A small segmentation model, trained from scratch.
Training: 18200 steps, held-out accuracy 100%.
Rows from block 12 of the encoder of a small segmentation model, named by matrix and row number. Rows with one number belong to one neuron. Each number is 128 + 24 x the weight over its row's rms, rounded and kept within 0 to 255. All counts start at 0.
After each neuron's rows are labels from the 100 images, of 14976, where the neuron reaches its largest size: "strongest on" is what is common among them; "patch colour" is the nearest of a few named colours to the mean colour under the peak. Only what is clearly more common there than usual is listed. The data: analogue clock faces. In brackets: how many of the 100.
# gate: MLP gate (encoder.blocks.12.mlp.gate.weight, 768x192), inputs 0-95
# fc1: MLP up (encoder.blocks.12.mlp.fc1.weight, 768x192), inputs 0-95
# fc2: MLP down (encoder.blocks.12.mlp.fc2.weight, 192x768, transposed), outputs 0-95

gate.257 [135 170 106 121  83 106 125 126 103 105  91 159 103 150 112 127 105 143 134 109 124 160 148 116  97 137 169 107 108 116 109  88 146 161 124 128 156 116 114 115 130 152  93 128 155 157  81 141 154  91 143 104  84 145  94  90 127 143 128 172 158 171 150 116 112 134 149  89 161 106 158  85 139 125 148 131 146 107 156 110  93 114 106 148 141 122  82 174 125  78 159 109 102 117 131  76]
fc1.257 [108 128  95 123 135 127  90 129 116 123  95  76 123 127 120 143  89 139  93  95 161 157  76 127 122 140 118  82 141 175 152 141 135 104 164 119  97 112 137 136 165  76 137 116 102  75 137 117 109 144 135 189 123 114 154 134 100 133 150 149 147 130 121 137 144 152 138 136 140  85  95 112 129 139 118 144 113 178 148 126 103 115 128 108 105 128 170 113 132 127 115 134 101  76 125 164]
fc2.257 [130 143 148 127 137 133 117 184 161 114 129 151 113  98 135 138 159 126 109 167  81 105 117 152 157 135 160 149  81 107 133 100 100 115 106 152  91 109 151 155 159 118 127  94  70 131  75 120 149 137 140  85  88 128 136 157 125 148 126 104 164 151 110  90 118 182 127 157  82 124 143 111 113 128 127 104 126  84 165 129 148 129 101 126 159 128 133 160 137 118  99 112 118  94 139 153]
strongest on: second hand (81)
patch colour: pink (43)

gate.613 [119 135 127  61 112 127 112 128 145 112 141 153 119 150 156 151 163 140 150 135 151 101 159 129  85 113 151 159 100 137 110 114  81 163 107 133 110 110 137 142 130 185 113 151 175 155 151 132 176 124  89 154 119 129 142 107 120 116 138  99 114  96 101 161 155  97 120 120 131 143 163 179 116 123  97 139 191 135 122 130 170 155 117 118 123 107 133  83 163 154 105 127 123 115 140 105]
fc1.613 [122 113 111 192 136 158 130 111 107 133 105 106 128 113 103 111 103 108  99 133  98 149  99 135 175 143 118  84 152 112 141 142 170  91 139 129 149 140 131 112 132  78 146 117  75  97  93 127  73 128 163 113 142 123 112 158 132 153 126 155 130 141 151 103 110 169 128 161 120 126  90  81 141 142 127 113  77 132 132 127  77 110 149 126 132 157 131 174  98 111 166 139 133 120 123 148]
fc2.613 [168  98 154 108 145 122 167 164 143 109 152 130 119 127 138 118 171 139  96 135 126 115 103  86 154 130 133 148 104 119 184 110 121 131 136 150 162 110 169 136  85 136 128 112  78  84 113 120 128 119  83 137 127 108 133 180 137 121 115 142 137 141 139 116 150 111 111 146 100 135 135 123  91 134 104 133 165 145 127 152 129  97  96 121 122 122 115 146 136 126 128 130 146 106 124 110]
strongest on: second hand (85)
patch colour: grey (60)

gate.522 [132 130 178 131  93 133  96 170 113 109 139 127 134 130  73 152 167 144 123 133 161 150 108 125 124 123 123 100 154 111 119 151 141 135 125 117 105  94 109 155 137 174 133  97 113 124 112 131 136  92 154 112 150 133  98 160 187 110  86 115 156 121 161 166  99 155 143 100 127 131 136 132 151 159 113 148 119 134 105  84 156 163 126 122 145 126 151 165 111 112 143 128  96  97 149 137]
fc1.522 [115 137 110 132 128 117 131 108 149 168 123 133 130 105 180 107 114 118 141 125  96 117 156 130 112 128 118 179 124 117 119 103 112 135 105 139 136 166 164 102 131  99 117 119 124 107 134 139 121 167 129 143  88 124 132 115 111 133 152 125 110 157  84  87 170  88 115 123  98 147 134 117 107 104 131 111 155 117 140 182  99 113  94 149 115 123  96 116 166 160 116 118 166 167 107 122]
fc2.522 [165 111 120 112 138 119 142 130 177 126 140 144 113 111 137 106 156 142  84 141 127 123  96  94 158 172 158 150 110 118 138 152 149 103 124 136 130 131 165 131 103 128 150 110  95  74 145 126 132 101 125 134 156  92 141 190 150 107 125 142 140 131 131 127 159 144  90 140 110 112 103 121 134 120 137 128 152 145 142 164 104 115 124 143  95 118 134 122 152 133 160 101 137 103 126 127]
strongest on: second hand (73)
patch colour: grey (65)

gate.417 [151  88 141 150  84 122 158 139 140  88  79 117 119 130 146 101 135 123 118 105  87 100 121 129 167 105 159 141  97 149 113 143 122 126 146 131 146 167 130 114 110 132 101 120 145 120 133 145 153 179 104 105 110 139 113  84 140 168  94 101  95 141 151 147 126 116 156 113 185  96 126 147 114 146 134 105 166 132 158 128 107 127 136 124  67 154 127  95 145 109 135 133 157 126 117  99]
fc1.417 [135  98  95 171  99 140 131 140 152  71  90 144 118 107 130 116 148 142  91 105 106 130  87 135 154 119 163 139  99 144 110 117  90 160 155 123 164 169 148 126 137 145  87 104 147 144 138 112 124 129 104  89  89 119 117 127 122 190  99  89 100 124 140 163 121 117 140 125 215 141 144 135 124 154 140 115 145 117 125 121 131 120 117 128 110 141 127 136 131 118 138 138 120  88 121 112]
fc2.417 [132 118 139 129 115 109  80  87  89 139 106 138 135 116 128 137 145 105 157 135  99 125 119 152 136 145 116 138 149 133 101 150 140 114 113 129 139 103 101 122 145 109 138 118 186 158 133 116 124 123 142 117 139 137 110  95 101 112 101 133 122 142 150 192 136  92 127  90 139 128 152 152 101 152 152 144 106 120  98 113 136 122 100 154 143 120 150 113 117 119 111 143 108 154 148 155]
strongest on: second hand (95)
patch colour: grey (60)

gate.203 [121 124 150 152 121 125 118 142  86 114 132 108 102 124 138 123 110 146 131 143 106 122  99 129 101 135 169 149 102 119 153 148 134 100 105 133 164 196 169 125 150 148 106  76 108 109  91 141 133 174 100  93 118 155 131  90 118 123  95 137 112  90 113  93  96 101 130 148 151 136 123 100  82 157 130  90 154 154 140 158 122 120 148  84 162 117 112 158 111 148 148 126 137 148 135 136]
fc1.203 [146 119 105 122 179 144  97 128 107  99 120 139 105 155 162  89 115 172 118 131 132 146 116 132 107 138 141 139  76 133 185 156 115 131 129 151 140 139 153 146 137 128  78 119 102 112 132 148 154 150 120  73 161 192 115 116 136 149 136 115  75 116 136 109 124 139 135 152 142 104 182 114  97 130 117  93 152 171 151 148 108 121 142 117 137 116 111 156 134  95 122 118 125 164 123 115]
fc2.203 [125 128 143 127 135 146  90 130 113 127 115 144 140 137 130 138 119 117 162 133 132 163 128 157 113 141 106 129 134 112  76 114 117 124  97 130 131 117  99 128 160 154 112 145 170 172 125 112 122 126 108 114 101 135 137  84 139 158 117  70  96 113 125 178 128 136 145  94 136 156  93 131 117 112 156 140 123 101 127 128 139 162 111 134 155 122 135 119 128 114 129 147 136 166 125 179]
strongest on: second hand (96)
patch colour: grey (62)

gate.763 [175 130 150 120 100 122  99 103  94 111 144  99 150 150 168  90 145 154 116 144 116 113  89 129 138 129 119  93 150 125 123 126 154 171 154 116 106 130 104 149 163  76 147 125 124 153 121 121 150 146 141 138 124  80 119 148  96 132 143 142 142 161 119  96 111 124  79 144 112 127 117 119 154 173 160 124 102 134 165 117 107 167 164 141 142 106 126 105 105 161  82 133 165 148 158 122]
fc1.763 [ 93  95 136 123 179 133 135 125 117 108 132 115 105 124  64 130 113  98 147 132 191 126 155 124 100 112 121 171 131 118 142 151 117  84 108 150 132 100 166 112  85 190 127 127 138  91 111 130 145 155 120 140 103 142 132 123 142 148 143 143 116 108 145 178 150 124 187 137 143 139 133 139 112 111  80 168 152 145  79 151 140  85  91  90 133 158 162 132 121  89 179 136  86 122 100 141]
fc2.763 [147 138 111 123 128 105 131 142 164 107 119 115 127 120 132 108 131 149 121 144 154 119 137  83 165 138 137 111  96 123 148 116  96 114 166 160 150 112 149 126  57 129 126 141  85  81 121 123 132 133 131 154 149  94 124 184 128 117 133 144 145 140 116 116 149 127 112 170 129  98 127 110 134 147 118 135 153 153 138 153 125 110 138 131 105 120 119 144 125 141 133 138 140 107 120 118]
strongest on: dark face (69)
patch colour: brown (48)

gate.737 [126 118  92 146 150 159 150  92 135  84 119 117 170 123 125 115 133 127 111 135 125 135 101 121 115 131 125  94 168 139 163 135 142 165 140 110 175 132  97 105 116 108 175  99 130 104 124 140 132 122  99 108 153 157 165 131 120 144 135 148  96  95 124 148 142 121 222 118 127 167 127 153  92 135 122 161 175 129 148 127  82 123 107 127 102 121 121 123 149 142 102 109 159 148 120 126]
fc1.737 [109 136 118 161 120 165 133 106 123 104 153 110 164 138 132 103 139 119 106 110 115 137 109 122 102 125 115 102 155 159 160 153 138 157 149 121 149 115 113 120 112 129 161  96 139 132 112 111 116 137  98 141 140 157 165 128 106 138 128 166  91  69 101 152 124 102 230  92 129 142 137 141  89 145 102 156 174 139 131 124  80 120 100 138 114 135 115  96 113 123  74 115 156 141 136 109]
fc2.737 [115 124 131 121 107 156 102  94  89 147 136 118  98 145 144 145 128 118 135 100 100 148 142 156  99 110 108 141 194 108 113 174 160 134 144 109 110 121 140 127 142 113 138 117 130 132 156 145 122 128 118 129  88 123 147  71 148 130 133 128 130 126 112 159 136 136 165 108 141 126 119 163 151 166 147 128  96 120 103 117 142 140 115 150  96 119 139  87 132 108  91 151 137 200 121 139]
strongest on: second hand (65)
patch colour: grey (65)

gate.351 [136 129 164 164 122  83 169 120 123 145 112  81 109 161 107 110 136 143 126 123 150 142 130 126 105 115 111 136  98 136 164 132 105  88 128 137 120 147 134 119 116 107 130 140 128  90  84 134 149 145 154  95 148 149 118 107 158 117  95 125 141  76 144 107 150 127 139 139 127 178 124 133 116 124  92 141 115 152 143 102 131 119  96 130 117  96 107 152 158 131 107 132 168 129 134  92]
fc1.351 [162  97  89  70 129 153  93 170 141 146 178 122 128  97 151 121 135  96 111 123 152  77  92 134 144 122 132 144 151 130 133 129 114 203 149 128 156 108 121 145 113 135 128 124 130 113 136 142 129 107 102 149 116 118 174 164 104 126 155 116 137 154 133  85  80 142 137 139 147 126 137 143 118 135 130 130 146 103 135 129 172 128 125  83 131 153 131  75 120 160 115 155 118 122 127 122]
fc2.351 [140 117  86 120 118 114 170 130 105 147 158 107 106 132 109  99 143 137 117  84 199 171 110 132 152 132 133 162 138 136  84 184 129  76 109 166 105 118 162 138 125 171 182 110  96 111 109 121 116 159 114 137 162 113 157 118 138 112 140 146 159 107 153 110 167 145 133 129 163 134  60 122 114 179 146 168 110 139 131 132 160 142 101  95  90 104  90 134 145 125 105 147 127 122 146 134]
strongest on: four ticks (51)
patch colour: grey (63)

gate.727 [135  99 123 105 108 143 187 124 111 111 116 123 106  82 143  85 156 125  88 133 139 113 125 136 118 147  93 131 146 129 142 148  99  94 164 157 161 101 102 160  43 123 127 143  98 133 128 165 135 122  80 143 129 111 162 123 170 151 111 142  97 145  87 123 121 116 173 141 118 147 169 157 135 115  81 157 130 140 160 124 141 162 138 122  99 126 146 100 162 110 108 138 119 142  84 136]
fc1.727 [122 150 128 158 143 120  77 132 130 137 145 145 146 168 116 155  90 145 170 111 110 129 120 117 141 108 153 135 104 132 131 129 167 181  86 119 106 163 171 122 193 127 133 106 160 119 126  79 125 141 176  98 114 134  94 119  84  98 121 122 134 119 172 130 118 105  89 112 139 107  85 106 123 140 161 111 134 113 119 147 117  90 123 119 166 118  98 142 108 157 157 102 136 109 173 105]
fc2.727 [114 146 130 129 122  96 137 145 150 126 143 123 124 129 162 117 139 158 126 168 115 111 124 125 112 159 146 117 120 113 125 123 108 139 143 148 146 135 146  69  79  93 148 112  97  85 108 125 111 122 147 121 172 118 151 156 131 145 162 130 126 143 134 120 134 112 128 134 126 140 172 106 114  78  96 143 160 158 145 144 110 126 177 115 107 155 143 135 123 124 144 153 136 139  94  90]
strongest on: second hand (66)
patch colour: grey (63)

gate.197 [133 165 143  86 135  99 117 160 117 159 101 130 132 112 125 105 154 128  90 139 123 109 115 124 107 158 117 127  94 121  84 129 147 114 146 142 165  99 144 109 125  82 148 114 113 139 164 120 135 161 143 154 141 135 129 105 112 115 131 122 133  86  87 119  82 105 176 100 152 188  95 139 169 119 128 134 139 167 117 139 163 153 139 130 110 109 148 149 102 150 167 105 177 117 143  94]
fc1.197 [147 133 137 104 117 120 161 176 144 152 116 124  97 104  94  66 143 129 117 102 140 102 132 125 103 152 122 117 113 144 130 110 127 138 117 123 163  87 118 113 131 104 142 130 149 144 160 138 142 166 135 143 161 107 121 128 129 130 124 137 139 108 128 149  94 128 128  99 129 168  99 123 176 119  88 130 166 203 103 144 153 141 124 189  98  74 146 134 127 158 136  90 167 131 158 120]
fc2.197 [108 133 127 154 144 139 145 137  83 122  96 127 140 120 112 131 134 121 187 107 120 150 138 165 114 123 124 143 161 119 117 148 151 141 136 115 106 120  83 124 155 149 152 150 154 141 136 160 144 139 139  95 112 144 111  90 115 127 123  96 104 116 159 152 136 115 145 115 144 158 109 155 131 127 164 130 112 118  96 107 119 175 120 147 130 121 137 147 108 107 107 138 105 131 137 151]
strongest on: four ticks (52)
patch colour: grey (67)

gate.230 [121 110 138 118 128 121 114 134 184 118  85 172 101 141 153 109  79 161 174 169 137  84  98 128 134 124 149 138 100  86  95 145 124 119 136  84 135 153 106  92 161 138 117 123 146 121 129 140 138 117 131  92 170 123 131 118 160  83 159 151 123 154 156 125 115  95 132 169 140 120 101 144 182 126 133 147 116 112 113 152  82 141 152 119 116 128 131 105 127 129 106  96  99 176 156 156]
fc1.230 [134 133 144 141 105 158 148 121 137 144 153 138  90  88 132 144 144  98  95  71 122 117 156 130 104 132 152  95 133 158 146 137  98 163 144 134  84 147 108 159 121 149 143 102 165 138 120 134 118 113 124 167 110 116 113 191  98 162 137 124  79 145 125 141  90 155 140 138 136 159 148 133 145 167 120 137 144 121 126 106 143 146  83 134 135 123 130 139 108 148 116 155 135 113 120 115]
fc2.230 [125 158 111 123 129 128 144 139 157 161  88 115 113 134 126 156 139 122  99 112 100 115  93 123 137 150 185 124 135 118 114  81  68 165 164 180 149 122 168 162 100 139 155 114 131 122 162 134 135 141 139 145 173 123  75 170 141 160 137 119 121 135 135  92 134 127 133 140 134 101 138 118 135 158 101 141 162 124 136 128  89 157 144 109  98 145 106 128 118  99 151 112 115 111  62  93]
strongest on: minute hand past 11 (27); minutes: 55 to 59 (27)
patch colour: grey (85)

gate.319 [144 153 159 134 143 123 103 153 128 113 123 135 106 158 147 109 128 111 162 131 186 106 145 122 141  82 135 152 133 125  86 122 134 112 147 135  81 109 136 147 144 127 119 169 129 143  82 135 176 135 127 121 130 145 145 138 110 151 118 137 162 141 117 136  95 132 119 148 136 144 129 127  83  83 150 158 105  99 147 150 195 178 168 141 147 149 134  96 147 135 123 181 128 102  92 166]
fc1.319 [156 169 144  93 154 112 104 130 157 111 131 133 114 138 132 136 154 107 160 147 187 121 126 130 142 103 141 117 159  94 153 124 124 109 142 160 122 129 138 167 142 128  91 160 175 153 120 127 131 107 138 145 154 103 193 145 114 139 130 106 129 182  98 128  98 149 120 147 167 110 112 120 146  97 137 145  95  83 159 147 148 126 133 117 138 127 160 145 172 113  73  95 145 128 118 147]
fc2.319 [125 121 132 105 116 189 124 104 100 111 110 110  91 127 107 135 118 129 155 178 141 114 138 179 123 100  77 116 166 141  74 172 119 129 109 139 153  82 128 162 157 117 130 152 127 140 116 127 144 142 126 136 132 128 162 132  82 122 151 100  96 167 140 144 142 122 142  85 143 101 148 164 142 156 139 106  98 133 150  95 154 154 122 101 134 165 139 140 142 145 100 157  72 161 116 147]
strongest on: dark face (69); four ticks (52)
patch colour: brown (43)

gate.17 [151 134 117 155 113 126 165 151  97 137 127 158 117 145 131 130 109 152 136  98 107 130 115 119 131 115 136 103 140 164 153 124 161 134 168 171 130 126 134 141 108 116 144  83 168 150 129 109 134 104 139  79 106 129 105 173 157  92 109 164 132 128 127 107 138 121  75 121 161 111 130  94 152 111 160 114  95  92 122 105 133 124  95 137 143 113 139 100  90 165 115 147 133 102 108 135]
fc1.17 [159 110 149  87  89 101 119 136  96 137 105 118 135 164 123 150 172 141 167 141 117  95  66 130 142 136 155 111 123 104  96 125 123 108 104 128  86 152 116 139 144 116 164 136 122 106 153 134 147 140 153 138 113 118 101 122 125 123 121 142 113 168 138 149 113 126 115 169 141 132 115 100 129 135 159 122 143  95 121 204 132 117 127 118 128 103 117 130 133 105 198 138 127 164 120 125]
fc2.17 [138 129 108 123 143 106 114 107 165  94 140 139 109 139 144 138  94 106 112 117 154 121 110 148 127 102 155 133  97 132 150 147  95 118 132 154 136 138 129 110 159 151 161  79 102  92 115 167 176 135  93 131 131 133 147 122 135 126 134 141 118 109 116 111 138 173 105 100 177 120 145 108 131 103 150 127 115  90 181 134 123 156 137 111 120 135  81 121 136 125 156  71 121 160 105 124]
strongest on: second hand (68)
patch colour: grey (62)

gate.30 [142 149 221 143 168  86 111 127  96 164 128 139  94 104 138 117 125 152 129 102 103 136 155 132  95 110 109 129 104 113 118 105 119 106 120  83 124 114 134 113 152 109 123 119 146  96 137 143 106 118 142  75 135 119 160  80  90 122 120 121 105 124 137 117 162 100  71 156  88 104 146 130 156 130 149 131  85 156 134 133 135 138 131 148 110 117 103 157 104 171 123 140 130 120 126 151]
fc1.30 [117 152 189 155 131  70 159 104 105 165 112 117  88  80 126 126 107 151 137  98 105  95 166 120 108 114 104  80 102 136 108 107 110 123  91  77 164 101 117 136 143 115 115 153 152  86 136 123 106 131 125  83 133 132 146  82  94 137 125 130 125 168 136 125 173 150 102 160 105 101 159 106 114 125 125 139 113 150 147 104 117 108 126 144 108 134  84 155 129 188 123 143 152 141 140 145]
fc2.30 [107 141 148 147 144 143  89 116 109 125 121 135 124 161 120 144 121  98 158 107 109 112 170 177 101 129 125 112 149 145  86 120 116 160 115 121 135 116 121 141 155 136 102 136 169 165 112 119 143 145 145 109 105 155 140  72 115 133  96 115 133 168 145 152 103 117 135 103 132 123 114 145 151 128 124  96 107 123 144  89 141 163 137 119 148 148 126 116  95 128  86 144  95 152 147 147]
strongest on: four ticks (59)
patch colour: grey (69)

gate.468 [ 90  99 157 128  95  88 145 107 104  78 182 164 102 155 129 175 124 153 139 111 135 128 122 124 133 131 167 103 117 122 152 133 116 132 111 106  81 143 129 121 117 117 136 135 133 101 152 164 113 161 137 118  98 165 140 127 152 117 130 103 197 108 160 127 109 142  94 136 134 135 117 149 125 159 104 127 145 119 132 125 162 174 100 120 157 179 112 129 135  76 119 166  94  95  92 111]
fc1.468 [165 167 122 114 117 110 113 108 130 139 142  93 114 109 100  83 125 134  99 125 106 120 117 124  97 131 133 124 114 138  85 157 118 145 117 145 150 118 132 104 144 141 138 109  74 134 138 112 100 143 133 106 147 127 134 105  97 155 116 135  76 100 115 103 137 130  77 105 131 192 144 132 138 148 112 165 136 189 126 115 120 145 128 118 111 187 117 149 115 183 177 126 105 134 124 161]
fc2.468 [163 143  73 115 107 112 149 147 172 137 135 124  97 119 119 122 149 167  89 129 155 110 126 145 138 132 144 151  96  99 141 142 108 120 164 153 129 139 121 133  67 122 135 139  87  83 103 149 119 133 114 140 151  94 158 184 147 113 149 150 111 138 114  85 141 128  94 135 104 128 144  96 140 115 120 113 163 143 113 140  98  72 122 128  93 110 119 161 154 154 167 127 150 119 131 132]
strongest on: four ticks (66)
patch colour: grey (60)

gate.160 [152 138  71 138 158 139 122  83 137 140 100 109 103 128 162 131 114  96 154 159 122 153 122 124 154 116 120 152 172 147 131  89  62 145 128 102 100 106  91 146 110 137 126  88 114 153 131 131 113 108 116 138 144 212 138 121 133  82 131 102 144 111  96 167 122 111 120 136 111  86 111 117 107  87 123 110 108 131 139 136  78  95 122 133 150 170 138 102 152 112  82 146 125 115 129 137]
fc1.160 [ 87 129 146  81 111 117 140 196 114 112 149 125 160 134  97 162 145 140 143 124 144 135 138 130 104 134 128 134  88  92 129 168 190 113 123 129 164 119 147 137 127 134 124 140 157 113 138 122 142 134 139 126 144  92 116 133 125 177 136 161 102 128 139 123 106 153 132 126 121 176 127 123 145 143 114 153 123 133 100 137 168 152 172 145  90 108 109 142 115 138 189 119 123 147 153  93]
fc2.160 [139 146 121 120 109 110 144 137 166 148 128 108 131 115 153 135 139 146  87 130 130 120  87 114 146 119 138 139 111 104 181 132 129 128 134 125 147 141 169 147  90 109  91 144 122 126 113 132  97 123  94 166 156  67 129 182 144  95 132 136 108 148 140 123 120 117  96 150  95 111 139 108 128 128 117 139 157 130 147 129  99 105 150 125 120 134  92 127 122 151 150 104 150 109 124 104]
strongest on: second hand (87)
patch colour: grey (67)